Weights of a small image classifier: activation geglu, 98750 training examples.
Rows from block 5, named by matrix and row number. Rows with one number belong to one neuron. Each number is 50 + 15 x the weight over the matrix's rms, rounded and kept within 0 to 99. All counts start at 0.
# gate: MLP gate (model.blocks.5.mlp.gate.weight, 768x256), inputs 86-128
# fc1: MLP up (model.blocks.5.mlp.fc1.weight, 768x256), inputs 86-128
# fc2: MLP down (model.blocks.5.mlp.fc2.weight, 256x768, transposed), outputs 86-128
gate.574:69 30 36 42 64 36 40 29 48 62 49 70 27 48 48 36 50 41 60 69 57 55 64 57 57 61 40 58 59 70 39 29 58 79 71 31 60 23 34 58 36 42 48
gate.575:53 38 21 50 31 46 56 68 64 58 81 51 67 45 50 56 37 44 53 62 50 43 52 48 74 64 46 64 41 26 84 56 67 51 38 61 49 40 37 33 41 59 60
gate.576:42 73 14 69 53 17 70 52 36 59 37 66 38 40 59 53 39 45 49 40 69 71 69 51 52 44 61 41 46 74 49 38 61 74 61 40 57 37 42 71 36 36 45
gate.577:65 52 42 51 53 46 53 51 41 42 54 57 53 43 48 35 72 57 60 50 20 42 44 65 78 52 61 69 40 40 32 59 40 25 57 45 36 26 39 54 48 84 39
gate.578:41 58 36 47 55 44 58 43 50 64 45 60 30 70 43 42 47 87 67 56 48 66 47 52 37 41 22 42 61 65 55 56 61 43 47 41 66 41 66 55 43 61 59
gate.579:56 70 80 43 57 70 35 55 59 48 44 22 60 74 57 47 59 55 58 43 53 27 61 43 59 51 58 49 47 55 99 35 81 39 63 62 09 44 47 27 66 34 41
gate.580:35 60 56 54 66 45 47 29 58 57 49 49 69 35 28 71 47 42 33 24 47 50 49 13 50 50 53 59 53 27 56 77 43 54 50 31 45 61 41 69 47 59 50
gate.581:53 43 30 41 53 33 61 55 60 52 50 34 75 72 47 39 82 53 52 45 55 46 33 44 39 48 52 65 53 49 34 10 37 47 35 38 58 48 43 57 33 69 57
gate.582:70 57 44 35 49 44 52 62 46 62 55 79 48 48 49 40 51 48 56 45 39 26 56 50 56 34 43 48 49 50 37 65 45 27 31 54 51 50 36 53 51 51 54
gate.583:48 64 50 58 62 48 48 32 58 50 41 58 67 91 48 60 30 31 84 76 28 45 54 39 76 47 33 52 79 56 57 71 94 43 41 29 35 50 53 51 40 32 55
gate.584:53 41 48 40 27 53 48 55 28 38 65 67 37 59 69 64 45 47 42 43 55 70 42 54 45 40 57 63 34 36 24 63 56 66 39 53 61 46 53 53 40 47 43
gate.585:61 27 76 27 13 55 54 30 53 35 51 54 50 34 30 26 67 33 50 53 32 53 64 18 45 38 19 72 27 36 50 49 54 76 50 36 33 91 49 41 49 70 39
gate.586:34 44 62 58 50 58 46 11 61 36 59 51 46 48 58 54 48 76 34 13 48 59 66 43 42 31 44 40 61 67 55 59 41 77 66 34 82 35 58 73 46 55 38
gate.587:53 22 37 58 37 62 43 47 59 63 56 73 17 63 63 61 28 57 29 43 68 46 56 42 61 44 78 32 61 46 55 30 43 52 09 38 37 27 46 70 42 42 51
gate.588:26 35 69 35 54 16 57 73 76 19 48 41 59 81 50 34 59 62 55 35 58 62 48 47 63 53 43 38 28 50 37 64 73 44 51 63 53 72 44 79 61 37 26
gate.589:65 66 35 45 23 63 26 75 13 48 81 60 44 66 68 51 84 76 48 93 39 37 48 42 84 55 50 51 50 53 49 59 51 36 74 87 41 38 56 17 46 24 51
gate.590:49 37 43 59 61 49 46 60 46 58 64 73 51 52 33 60 47 55 59 53 50 59 52 38 46 43 76 63 47 52 41 56 60 52 52 41 57 56 33 59 28 43 37
gate.591:40 35 42 53 45 52 37 54 63 33 36 49 72 51 53 58 28 42 61 56 30 58 62 61 53 42 51 61 58 49 50 54 47 41 59 69 49 60 49 44 32 52 35
gate.592:44 63 37 42 30 26 75 94 51 41 12 65 31 49 51 66 61 45 58 58 47 46 42 41 51 58 49 64 58 55 30 37 50 55 59 74 69 61 47 77 50 18 61
gate.593:64 76 42 59 25 27 24 27 50 60 53 30 49 32 70 45 42 58 55 51 60 68 54 55 48 42 20 72 50 42 54 64 43 46 51 40 11 32 55 81 33 29 60
gate.594:53 56 48 54 45 62 49 42 41 50 56 76 28 50 32 31 52 40 34 41 59 71 41 39 48 61 46 34 45 32 56 64 33 49 56 44 64 40 61 60 77 72 58
gate.595:29 35 63 42 32 72 55 38 58 44 50 34 50 41 42 40 51 56 61 53 39 33 65 57 74 71 45 40 31 31 37 36 38 51 38 42 50 46 61 44 59 49 40
gate.596:63 34 64 55 64 61 44 46 46 41 47 37 39 76 50 36 18 52 62 74 23 67 41 46 32 50 28 55 30 51 49 70 33 68 66 37 16 45 50 43 86 71 72
gate.597:42 30 66 39 51 44 59 19 50 52 53 42 60 69 57 49 31 21 60 50 42 20 60 49 50 48 56 47 50 43 35 38 56 68 41 49 46 42 45 45 14 59 44
gate.598:54 32 54 52 65 50 49 48 40 79 39 26 77 37 50 58 65 55 41 50 44 59 30 54 44 35 29 53 53 50 63 47 52 32 58 56 67 46 39 51 55 53 52
gate.599:63 47 41 37 46 28 41 44 60 58 49 34 58 56 48 41 43 45 51 48 71 49 47 52 35 39 72 64 56 47 41 22 40 48 27 53 36 68 35 36 56 45 39
gate.600:81 59 47 65 53 44 64 50 47 34 61 39 31 95 59 49 43 72 26 43 43 59 49 48 33 42 39 32 24 72 64 58 44 33 60 41 69 36 25 52 62 37 47
gate.601:62 41 46 60 38 58 46 42 33 33 43 46 61 59 18 56 70 72 50 57 66 59 01 57 76 19 52 60 44 48 80 37 54 38 52 34 60 80 24 63 26 78 46
gate.602:56 50 60 34 33 31 49 59 39 55 44 41 63 54 52 60 33 51 52 41 47 51 41 50 60 46 39 55 36 51 76 49 49 56 65 77 52 36 55 62 57 38 15
gate.603:54 66 39 53 52 43 51 46 63 69 51 21 40 31 35 47 49 40 19 45 54 46 36 36 69 52 32 60 72 52 00 60 59 59 55 63 44 66 39 11 33 51 69
gate.604:57 51 50 18 71 40 41 59 45 44 55 23 68 57 36 68 73 23 28 73 24 63 75 59 21 71 56 69 53 34 70 39 61 41 75 33 46 39 31 71 34 46 62
gate.605:57 42 54 53 41 54 44 70 59 21 45 61 57 54 73 52 30 31 48 47 41 61 53 35 55 45 52 52 59 32 57 55 44 57 27 34 43 69 61 48 71 41 38
gate.606:31 33 68 39 38 43 58 45 67 44 42 52 65 47 35 70 43 61 52 71 40 58 58 51 37 51 45 65 67 36 56 45 61 55 39 67 28 57 75 44 52 45 57
gate.607:63 55 61 66 64 23 48 52 65 54 54 53 60 45 61 24 25 60 48 45 54 42 50 44 52 74 63 45 63 61 57 41 45 48 50 56 51 39 56 65 34 43 69
gate.608:63 52 82 55 53 44 47 75 39 50 50 87 60 55 35 52 75 71 50 54 55 26 50 33 48 49 60 58 48 55 26 77 22 60 74 39 45 34 47 36 32 76 66
gate.609:37 31 57 53 50 49 65 47 56 59 75 29 36 58 45 21 29 36 55 32 67 73 51 64 45 54 37 60 34 58 33 51 70 36 44 63 36 66 42 80 60 62 41
gate.610:73 51 37 44 47 70 50 55 55 51 74 66 45 66 68 45 37 75 38 42 52 63 49 68 86 24 55 60 61 36 32 63 31 48 58 50 49 39 29 57 64 62 82
gate.611:50 49 63 42 51 39 56 48 39 36 69 63 38 40 64 46 30 49 31 44 63 58 46 54 53 39 34 54 56 47 50 63 45 63 51 63 39 32 48 54 33 47 64
gate.612:15 49 34 64 39 30 67 49 60 44 53 43 45 50 67 48 34 60 20 24 59 66 27 36 71 56 81 52 42 50 53 52 51 66 52 47 53 45 48 47 58 49 62
gate.613:50 49 51 60 47 46 30 16 54 38 46 33 54 54 56 61 40 42 59 61 45 39 65 50 22 36 50 72 34 33 39 40 31 51 58 71 52 34 59 38 53 28 32
gate.614:70 57 62 43 40 38 27 43 54 49 63 63 31 58 40 65 78 21 40 72 60 45 67 65 34 39 46 50 45 58 40 37 50 55 34 41 49 38 62 33 34 43 66
gate.615:61 55 65 75 56 29 52 40 49 66 77 41 35 57 37 53 40 61 59 57 42 37 33 35 73 32 20 35 55 47 68 36 62 43 40 67 34 39 42 41 69 48 37
gate.616:56 32 48 39 40 47 62 73 74 33 37 45 42 48 45 41 41 63 47 49 45 64 54 51 46 40 39 31 99 53 59 42 67 48 37 25 50 76 54 57 69 76 52
gate.617:60 65 27 47 78 73 54 49 54 49 25 09 46 45 62 79 62 44 60 12 50 59 45 63 67 60 58 50 75 31 61 49 54 52 49 72 14 71 57 30 31 57 43
gate.618:35 55 53 38 75 44 38 48 35 59 41 55 60 57 58 41 54 27 36 69 65 28 65 43 51 48 18 33 51 59 60 73 65 21 66 41 47 65 34 50 31 77 60
gate.619:85 70 36 64 58 32 23 42 39 33 74 67 65 43 28 66 43 70 70 82 34 58 52 60 37 34 20 89 64 46 48 69 52 57 51 43 66 62 55 72 23 48 70
gate.620:56 35 55 27 66 18 57 79 47 80 43 39 12 33 39 52 45 41 74 58 54 52 37 48 63 35 99 61 43 66 61 56 69 49 53 47 51 45 63 47 32 38 99
gate.621:66 28 40 65 83 59 64 44 53 37 91 53 35 52 47 57 40 68 45 34 72 42 62 30 34 24 46 44 72 35 45 49 30 59 59 29 29 88 30 51 81 72 46
gate.622:44 59 48 58 70 65 31 60 51 61 62 70 68 15 56 58 16 44 31 73 78 42 58 27 38 44 60 22 25 23 71 51 81 29 75 22 64 60 36 67 55 40 55
gate.623:89 48 59 37 60 54 76 67 32 58 50 73 51 74 51 31 43 49 50 40 49 74 56 46 41 46 49 47 46 25 59 36 54 32 18 54 50 42 30 49 28 57 52
fc1.574:40 57 50 35 39 57 56 54 44 35 67 13 64 36 63 49 41 78 48 38 54 40 43 70 56 33 54 35 52 37 56 66 44 48 68 74 55 55 67 43 35 65 45
fc1.575:65 58 66 41 65 39 44 42 48 60 41 44 40 50 33 57 54 62 52 60 80 47 39 55 36 53 54 31 44 59 44 29 46 36 50 44 47 68 56 74 83 33 41
fc1.576:62 41 41 40 61 45 37 58 72 57 46 49 50 52 32 29 65 46 52 47 26 48 48 32 53 43 74 36 54 25 68 32 44 50 39 45 55 59 44 69 36 81 25
fc1.577:63 57 48 70 66 22 30 56 44 44 49 43 46 25 56 43 63 26 75 55 39 50 42 45 62 53 65 51 52 44 21 62 36 40 32 43 30 32 38 45 54 60 49
fc1.578:48 65 33 33 57 50 72 32 39 48 37 68 44 66 75 36 38 52 73 71 48 73 37 81 44 34 39 62 43 30 53 62 52 62 82 22 49 55 57 53 37 62 40
fc1.579:73 69 74 50 66 73 45 60 54 40 78 57 67 68 63 62 41 39 74 36 41 35 64 65 62 52 46 54 27 38 74 40 49 47 60 44 25 27 74 23 68 47 42
fc1.580:57 72 68 31 42 62 55 57 43 40 46 44 44 56 53 61 56 42 64 41 51 46 14 65 55 62 49 64 47 68 64 51 68 55 32 76 47 25 55 51 74 58 26
fc1.581:37 66 43 33 25 70 70 59 63 38 44 46 44 33 23 54 29 36 41 42 53 40 45 65 71 65 54 44 52 51 43 64 39 46 36 85 45 64 63 45 48 43 51
fc1.582:58 60 57 38 35 36 61 47 55 52 59 38 53 78 53 40 69 51 42 47 56 53 53 42 56 58 71 53 41 41 57 48 50 62 73 61 53 48 29 64 75 48 48
fc1.583:50 48 53 83 52 41 92 51 46 45 46 53 52 30 52 52 31 67 65 25 67 31 47 81 40 64 58 43 25 62 39 47 14 55 66 71 99 48 45 51 36 52 57
fc1.584:45 57 46 70 52 44 43 48 30 48 22 62 64 40 60 41 46 40 56 45 65 52 63 40 55 48 44 42 41 40 40 36 53 82 50 54 54 51 42 41 70 69 63
fc1.585:60 56 39 30 47 61 60 49 51 71 35 73 55 70 99 45 30 48 57 55 68 56 45 77 64 81 62 29 85 54 37 50 48 55 36 73 35 30 61 77 48 42 43
fc1.586:42 66 60 61 54 50 59 36 40 37 69 39 43 53 52 63 42 71 45 32 41 31 62 47 31 46 68 58 58 65 63 46 40 71 53 37 53 83 35 97 41 41 42
fc1.587:31 35 64 59 42 54 64 64 27 61 55 62 30 59 39 57 46 60 53 49 54 73 54 42 47 38 70 39 57 46 60 48 33 18 44 54 41 44 58 60 20 25 63
fc1.588:71 49 48 63 41 56 48 64 46 68 62 21 18 40 65 61 60 58 34 45 50 41 52 39 62 27 30 31 56 61 75 45 57 29 42 40 54 45 58 31 35 55 56
fc1.589:34 22 41 68 48 37 72 37 48 62 44 45 49 31 36 51 23 54 41 21 47 51 63 28 31 53 60 20 50 56 05 64 50 48 60 58 54 39 38 71 59 52 38
fc1.590:46 33 70 63 47 38 56 59 68 47 74 55 52 41 44 61 35 49 59 34 57 53 49 35 48 76 68 69 52 41 38 46 85 62 29 68 65 57 28 40 34 60 49
fc1.591:75 43 56 36 70 36 55 57 56 82 71 51 45 56 41 62 47 41 72 53 47 56 59 45 70 31 44 43 49 58 48 49 57 71 56 62 44 43 43 46 55 68 42
fc1.592:54 50 29 26 54 95 43 39 44 33 64 15 25 62 36 57 41 55 99 34 28 58 56 54 57 52 54 28 46 51 31 72 45 52 29 24 61 68 35 28 80 63 41
fc1.593:30 49 58 53 50 72 65 77 70 63 65 45 41 58 27 64 49 42 62 49 52 53 37 41 50 46 82 46 65 60 55 33 53 49 39 72 83 67 36 11 75 60 48
fc1.594:52 37 57 42 50 76 60 59 36 55 51 80 18 37 30 40 67 62 46 52 70 58 42 36 49 58 41 17 48 48 61 79 74 59 50 63 68 70 66 47 80 43 54
fc1.595:30 38 52 64 41 46 52 66 39 35 40 66 39 36 42 69 75 51 54 57 54 67 58 57 32 17 57 43 49 66 61 43 79 41 85 56 61 33 67 63 33 52 43
fc1.596:46 44 39 57 40 99 39 51 54 44 40 43 51 38 62 48 72 44 49 59 50 50 42 57 63 50 54 62 57 47 43 50 67 54 57 58 45 53 61 67 42 68 53
fc1.597:42 27 49 49 29 65 58 75 49 39 49 46 70 43 59 27 43 34 41 41 44 47 58 42 45 33 39 25 34 51 56 68 49 31 63 69 58 61 50 55 46 43 44
fc1.598:23 57 49 39 49 65 45 35 38 61 76 53 40 59 51 61 47 39 58 63 37 41 60 59 74 31 88 75 44 56 27 49 47 38 39 32 52 54 63 44 23 46 61
fc1.599:31 44 56 51 43 55 63 78 44 36 45 47 45 47 45 44 41 70 62 57 35 40 54 36 64 65 43 46 21 50 49 49 69 41 48 41 66 39 78 59 36 47 54
fc1.600:55 48 37 22 44 62 61 67 59 43 05 41 46 72 65 56 46 55 50 40 56 92 99 43 59 71 67 35 66 52 52 42 22 34 36 21 53 53 42 84 36 67 23
fc1.601:38 63 65 65 61 41 59 51 81 69 56 46 45 46 72 41 28 02 42 46 55 44 76 22 10 75 52 35 60 22 05 75 53 32 60 85 38 20 75 44 50 28 62
fc1.602:52 57 65 53 53 54 64 45 54 46 33 48 56 36 53 36 42 57 57 47 39 50 52 56 53 50 37 51 47 47 51 22 55 73 71 42 65 38 47 62 52 55 47
fc1.603:66 49 50 40 31 49 53 60 18 36 44 94 46 68 61 56 41 80 70 36 46 59 72 80 47 32 54 57 28 64 99 19 12 59 62 34 53 36 70 79 70 72 47
fc1.604:72 71 58 37 36 38 61 38 51 55 47 43 71 57 33 62 56 32 26 43 52 48 73 54 26 42 46 43 61 40 66 74 18 48 54 44 27 68 50 75 59 61 55
fc1.605:55 33 44 41 24 58 38 53 63 38 53 56 58 45 50 32 57 41 57 49 35 53 47 52 32 38 49 41 51 55 39 43 44 54 43 42 39 72 67 47 53 61 49
fc1.606:55 53 37 47 40 75 58 56 53 34 58 54 66 59 56 72 52 61 64 69 21 65 55 50 33 53 23 52 58 59 64 35 50 58 52 54 16 63 53 44 45 48 55
fc1.607:65 41 43 60 49 43 36 53 72 50 63 38 73 48 36 31 47 54 34 63 66 45 39 53 53 51 45 39 39 39 52 67 67 42 82 27 33 77 57 78 65 46 51
fc1.608:85 76 68 49 58 40 30 95 63 42 28 61 58 43 61 66 86 68 55 55 51 88 55 54 46 31 37 20 18 54 62 38 76 46 46 39 31 56 40 48 27 29 55
fc1.609:43 51 43 29 63 46 49 38 36 46 64 36 44 33 32 69 30 61 53 27 64 61 52 50 43 46 23 52 74 35 42 60 14 22 38 61 41 47 54 31 50 47 60
fc1.610:55 21 35 07 26 60 50 54 39 41 68 53 37 66 58 49 59 49 02 27 62 65 47 45 85 25 45 81 57 50 24 51 28 60 48 59 34 29 36 63 52 73 58
fc1.611:38 37 67 34 52 40 35 31 63 30 51 69 59 38 58 56 35 47 49 42 58 40 37 50 51 61 31 45 51 41 52 56 49 73 46 49 50 68 42 38 64 36 51
fc1.612:28 55 41 70 23 53 59 36 58 45 76 52 30 42 54 38 41 62 34 23 54 61 23 61 79 70 58 55 52 32 59 44 33 67 49 79 69 46 66 36 65 58 63
fc1.613:52 58 55 43 51 53 55 28 40 37 49 41 43 55 62 61 48 43 67 39 34 29 60 62 37 43 61 51 33 43 50 37 40 60 45 65 50 39 72 45 65 33 40
fc1.614:50 43 36 88 49 42 27 60 62 32 45 89 64 24 51 67 67 53 59 41 72 63 57 55 58 57 69 41 45 46 53 54 15 42 60 66 55 54 60 59 52 51 50
fc1.615:69 60 60 62 39 45 43 34 49 49 87 50 31 42 43 51 54 77 72 45 55 47 47 54 88 66 42 37 46 54 77 27 63 38 49 48 19 34 50 53 79 66 28
fc1.616:46 62 23 75 88 52 44 47 37 79 46 55 56 69 39 70 47 50 49 70 79 40 52 39 66 58 77 57 28 47 61 82 23 46 44 83 60 45 35 24 43 30 37
fc1.617:23 60 48 34 66 74 73 52 33 84 42 68 53 47 73 46 62 58 48 48 56 52 20 85 47 61 55 44 90 25 68 64 30 56 36 78 59 52 66 64 21 32 34
fc1.618:41 39 65 62 47 32 43 58 46 49 34 26 60 23 51 43 39 41 40 38 71 38 78 52 68 55 21 40 69 49 52 30 66 44 75 21 42 53 53 14 34 79 78
fc1.619:58 18 47 19 42 55 57 50 58 38 61 68 46 21 45 40 60 52 71 84 44 37 40 36 35 45 30 58 72 85 46 26 28 27 62 29 65 54 44 74 46 53 56
fc1.620:48 43 59 49 28 69 52 31 25 67 21 48 31 75 58 48 45 66 57 51 57 66 69 32 67 36 83 63 46 57 49 64 56 50 46 17 21 32 72 23 13 34 68
fc1.621:48 65 52 36 45 48 37 60 52 57 49 30 37 40 21 47 48 27 60 26 51 64 75 43 07 37 60 18 15 68 52 60 40 58 57 40 69 47 59 39 76 32 62
fc1.622:50 27 14 38 32 67 20 69 71 45 65 48 32 40 74 53 58 35 65 66 53 44 86 39 47 26 75 27 53 48 53 24 72 49 19 57 70 76 48 87 44 49 73
fc1.623:69 47 26 92 42 33 70 28 42 43 57 55 35 55 36 47 45 45 45 78 39 40 57 56 47 62 59 57 46 52 39 48 26 46 62 36 50 54 57 13 42 25 64
fc2.574:86 37 65 32 44 54 50 54 47 32 53 43 74 48 51 67 18 40 76 52 48 44 29 66 31 43 71 68 61 51 51 47 54 52 37 36 47 47 35 11 66 94 52
fc2.575:42 51 45 33 46 64 46 45 52 59 41 55 74 66 67 53 19 53 57 15 67 69 56 35 60 48 37 58 63 20 28 46 65 48 61 47 40 34 58 41 34 32 55
fc2.576:41 40 53 74 65 45 45 34 49 57 55 57 29 49 48 62 39 46 37 54 21 61 53 58 56 63 73 72 30 53 57 66 48 60 42 43 67 62 63 49 34 40 74
fc2.577:53 47 50 46 31 58 48 50 41 57 55 23 42 24 30 54 80 64 13 87 49 50 41 50 64 60 61 32 47 48 57 43 57 60 56 49 56 52 56 56 64 15 41
fc2.578:38 44 67 72 57 48 42 44 51 59 65 75 66 42 73 52 63 37 43 29 50 37 53 34 52 69 54 40 52 70 66 66 23 65 41 65 42 48 67 25 70 23 72
fc2.579:50 56 33 59 35 99 36 50 59 47 46 72 40 32 41 46 42 78 55 47 57 61 38 41 38 40 47 49 36 62 19 71 43 46 33 37 60 34 18 55 31 37 26
fc2.580:27 47 48 45 47 47 41 72 43 35 57 57 76 56 47 38 31 47 64 45 62 75 75 39 57 34 78 50 59 39 38 48 64 66 50 69 40 47 59 32 23 40 62
fc2.581:40 32 30 40 45 25 38 64 58 60 57 49 40 53 39 77 62 63 52 67 78 35 51 44 50 33 48 54 47 31 67 51 49 50 36 24 65 54 55 19 68 76 41
fc2.582:68 55 33 52 60 54 20 59 37 55 44 49 59 32 44 71 56 50 63 54 58 62 39 39 35 66 65 26 51 45 71 69 33 32 55 51 45 23 54 32 31 54 66
fc2.583:56 33 78 63 37 54 61 46 28 65 49 72 61 70 49 81 55 72 60 58 48 42 57 34 34 65 40 44 75 18 65 51 91 50 38 39 53 73 67 54 45 71 71
fc2.584:59 34 31 52 44 45 77 59 68 85 48 65 69 45 50 46 59 44 65 48 48 70 23 58 42 80 35 40 54 49 30 50 35 36 60 46 54 41 67 59 51 28 54
fc2.585:42 78 45 66 31 36 61 55 51 64 50 79 55 25 27 62 55 43 55 38 41 44 46 43 62 47 45 42 31 51 70 48 37 27 59 42 62 27 41 61 45 35 52
fc2.586:52 54 61 73 68 16 61 57 62 38 31 54 49 55 68 56 46 42 64 60 26 36 81 35 52 50 58 42 72 46 51 54 74 65 42 52 27 55 25 64 48 62 34
fc2.587:25 45 48 07 59 58 95 47 45 39 43 33 58 46 59 47 58 26 53 38 76 47 43 66 51 56 47 33 56 53 46 45 40 63 54 49 60 66 31 26 71 60 36
fc2.588:51 58 40 72 34 44 67 39 26 31 53 49 61 66 50 18 59 43 61 60 62 35 53 28 65 54 44 72 64 76 80 56 64 72 43 41 41 67 30 33 70 57 59
fc2.589:51 65 50 66 55 65 47 49 43 67 61 44 53 74 61 46 63 25 72 45 33 34 58 63 62 55 39 58 40 40 47 54 61 29 32 38 37 73 75 68 46 58 58
fc2.590:54 33 39 45 23 35 47 55 63 45 49 54 54 75 70 59 66 36 37 39 58 56 41 51 61 61 28 54 56 58 40 52 37 55 48 51 42 44 30 43 54 38 53
fc2.591:60 52 72 64 68 43 57 74 64 45 55 52 45 47 43 44 52 44 61 37 54 18 70 48 39 63 46 55 51 49 38 51 62 40 55 44 76 81 59 56 65 28 51
fc2.592:57 50 49 64 57 56 55 68 42 63 58 62 17 29 37 52 72 44 24 52 58 61 44 43 56 90 42 40 41 72 41 49 59 46 74 33 38 44 71 55 63 58 50
fc2.593:41 61 35 27 42 41 65 71 67 38 67 58 54 42 09 37 46 47 44 50 90 44 55 91 36 40 62 47 38 31 62 49 66 61 54 54 51 43 52 68 25 42 63
fc2.594:19 49 44 47 32 21 75 42 49 25 28 48 63 53 60 78 46 60 45 21 64 41 72 40 59 61 75 69 52 47 48 29 28 53 54 44 47 59 33 56 61 52 20
fc2.595:47 62 49 53 66 51 55 65 45 60 35 64 38 67 48 74 48 52 22 64 23 44 44 42 45 61 62 77 43 37 46 46 61 43 57 41 35 43 67 47 72 29 43
fc2.596:42 46 51 31 39 69 38 53 66 34 68 41 60 24 40 42 00 49 39 37 48 48 60 47 69 04 41 16 33 71 26 41 39 57 27 31 67 60 45 40 84 67 38
fc2.597:52 30 59 41 63 44 45 26 42 38 63 53 50 58 64 57 48 54 54 53 32 51 43 39 68 46 40 62 68 77 42 39 57 50 54 21 63 63 49 52 73 45 46
fc2.598:55 47 57 42 72 36 49 58 54 60 58 14 82 30 42 76 62 69 46 76 50 44 26 44 48 58 58 60 77 46 12 61 37 60 51 61 32 50 62 82 31 55 61
fc2.599:34 52 31 48 60 75 47 29 55 42 38 12 60 48 67 52 40 65 30 28 48 29 64 48 21 61 42 64 71 50 66 52 46 46 56 24 49 59 59 34 58 26 58
fc2.600:64 47 36 34 43 27 62 37 71 24 67 37 17 58 70 55 69 42 26 39 23 46 62 49 28 29 76 46 65 51 74 89 43 53 78 16 49 66 48 53 39 48 65
fc2.601:63 32 30 76 09 57 42 57 40 47 77 52 50 30 61 39 31 52 47 39 41 52 90 70 75 77 67 52 54 93 40 47 21 46 88 44 45 57 37 59 56 63 32
fc2.602:40 64 46 41 56 73 48 56 50 36 74 46 31 65 35 37 46 51 33 69 57 61 66 40 46 44 69 55 67 68 41 53 74 45 62 32 50 49 40 39 51 61 46
fc2.603:63 58 35 47 52 63 12 51 56 65 09 34 59 71 20 57 09 71 47 48 26 31 76 31 80 42 43 29 86 55 43 23 95 57 40 67 55 60 11 13 72 59 41
fc2.604:70 46 42 38 28 50 52 35 75 62 56 65 52 57 74 44 45 36 52 30 39 30 57 38 54 69 52 40 96 32 41 41 47 40 68 59 35 64 45 29 52 43 67
fc2.605:46 44 53 49 35 51 53 77 46 73 33 74 62 78 52 48 35 39 67 59 67 55 59 55 43 54 38 52 24 46 45 39 42 33 46 57 71 48 50 63 26 56 52
fc2.606:38 68 60 29 46 66 30 41 49 51 28 59 37 67 65 62 53 49 79 67 41 51 66 49 46 58 62 50 51 60 52 54 49 54 61 39 78 67 55 50 39 42 49
fc2.607:58 42 49 33 65 29 54 47 40 30 43 46 35 58 59 45 48 56 44 51 67 50 57 46 17 57 53 61 45 64 33 41 50 58 40 52 51 38 49 55 16 53 41
fc2.608:50 73 15 45 30 66 37 54 72 33 45 71 41 58 31 47 29 80 53 54 61 46 92 60 57 48 56 43 60 62 32 65 39 50 36 40 45 42 56 51 30 96 49
fc2.609:54 40 44 57 49 54 41 62 57 47 40 40 48 41 32 44 64 76 58 28 54 62 23 46 67 29 35 45 33 55 52 61 49 40 50 47 24 46 71 29 27 45 37
fc2.610:77 66 31 70 63 54 44 38 76 46 21 49 44 46 30 64 43 63 72 64 31 62 66 17 44 58 73 53 27 43 47 50 38 52 67 53 37 59 54 58 70 27 58
fc2.611:41 63 51 61 60 72 51 62 43 47 64 72 60 83 67 44 50 46 44 52 41 80 35 46 35 69 63 42 71 44 59 44 16 56 58 46 45 47 77 66 43 47 53
fc2.612:54 65 59 59 32 43 50 56 51 19 63 70 47 45 34 42 32 68 60 43 49 36 52 69 34 71 44 47 49 69 44 39 64 51 76 43 43 68 33 37 57 64 57
fc2.613:60 53 57 50 52 37 34 55 53 47 27 51 40 34 49 42 56 40 53 61 70 34 46 47 74 43 54 51 40 43 46 70 44 48 76 27 64 35 28 48 48 48 43
fc2.614:63 14 54 62 54 64 41 45 29 65 66 36 37 49 42 40 53 62 71 43 31 51 35 58 45 57 43 58 63 48 68 47 48 35 54 36 47 76 52 46 44 38 29
fc2.615:76 39 53 55 63 41 56 42 64 36 71 35 70 46 52 53 23 52 43 62 54 28 79 64 27 54 46 47 44 51 57 51 44 73 49 55 61 39 41 77 51 31 56
fc2.616:80 79 54 48 63 55 67 90 41 42 46 40 56 42 44 63 50 65 62 28 30 51 62 45 62 55 56 38 54 34 44 51 37 33 48 54 61 59 48 45 36 56 48
fc2.617:61 36 51 83 72 82 43 60 64 45 34 58 50 60 57 42 46 40 50 37 61 80 44 43 41 41 39 44 47 44 39 66 25 50 90 41 86 20 40 19 58 74 59
fc2.618:36 27 68 43 53 63 80 51 66 51 52 69 57 45 56 72 42 49 60 50 47 57 49 80 39 59 68 85 56 51 22 56 69 33 68 40 35 31 21 58 37 30 56
fc2.619:44 87 42 46 29 57 15 56 38 57 62 43 41 45 49 55 38 62 44 25 61 30 57 23 46 56 52 58 53 42 46 39 18 55 34 48 38 54 57 48 58 56 43
fc2.620:12 52 35 40 48 35 65 48 91 81 58 60 53 37 44 44 21 57 37 32 47 58 67 56 44 38 33 60 42 66 62 35 68 74 40 76 69 47 51 50 19 27 49
fc2.621:37 66 33 48 42 44 42 50 53 49 44 63 74 40 39 52 45 69 60 76 68 22 25 39 79 66 31 64 48 44 33 60 38 73 24 48 62 92 39 75 75 58 59
fc2.622:68 20 19 67 50 43 27 64 54 50 26 65 55 76 57 64 51 74 13 54 57 55 60 64 59 74 66 42 67 46 18 12 72 70 70 32 70 65 58 47 64 67 76
fc2.623:56 53 22 35 28 51 35 53 48 69 34 39 65 54 39 48 65 63 66 78 61 58 55 15 41 51 54 82 27 52 49 67 68 50 53 61 27 54 42 41 54 76 44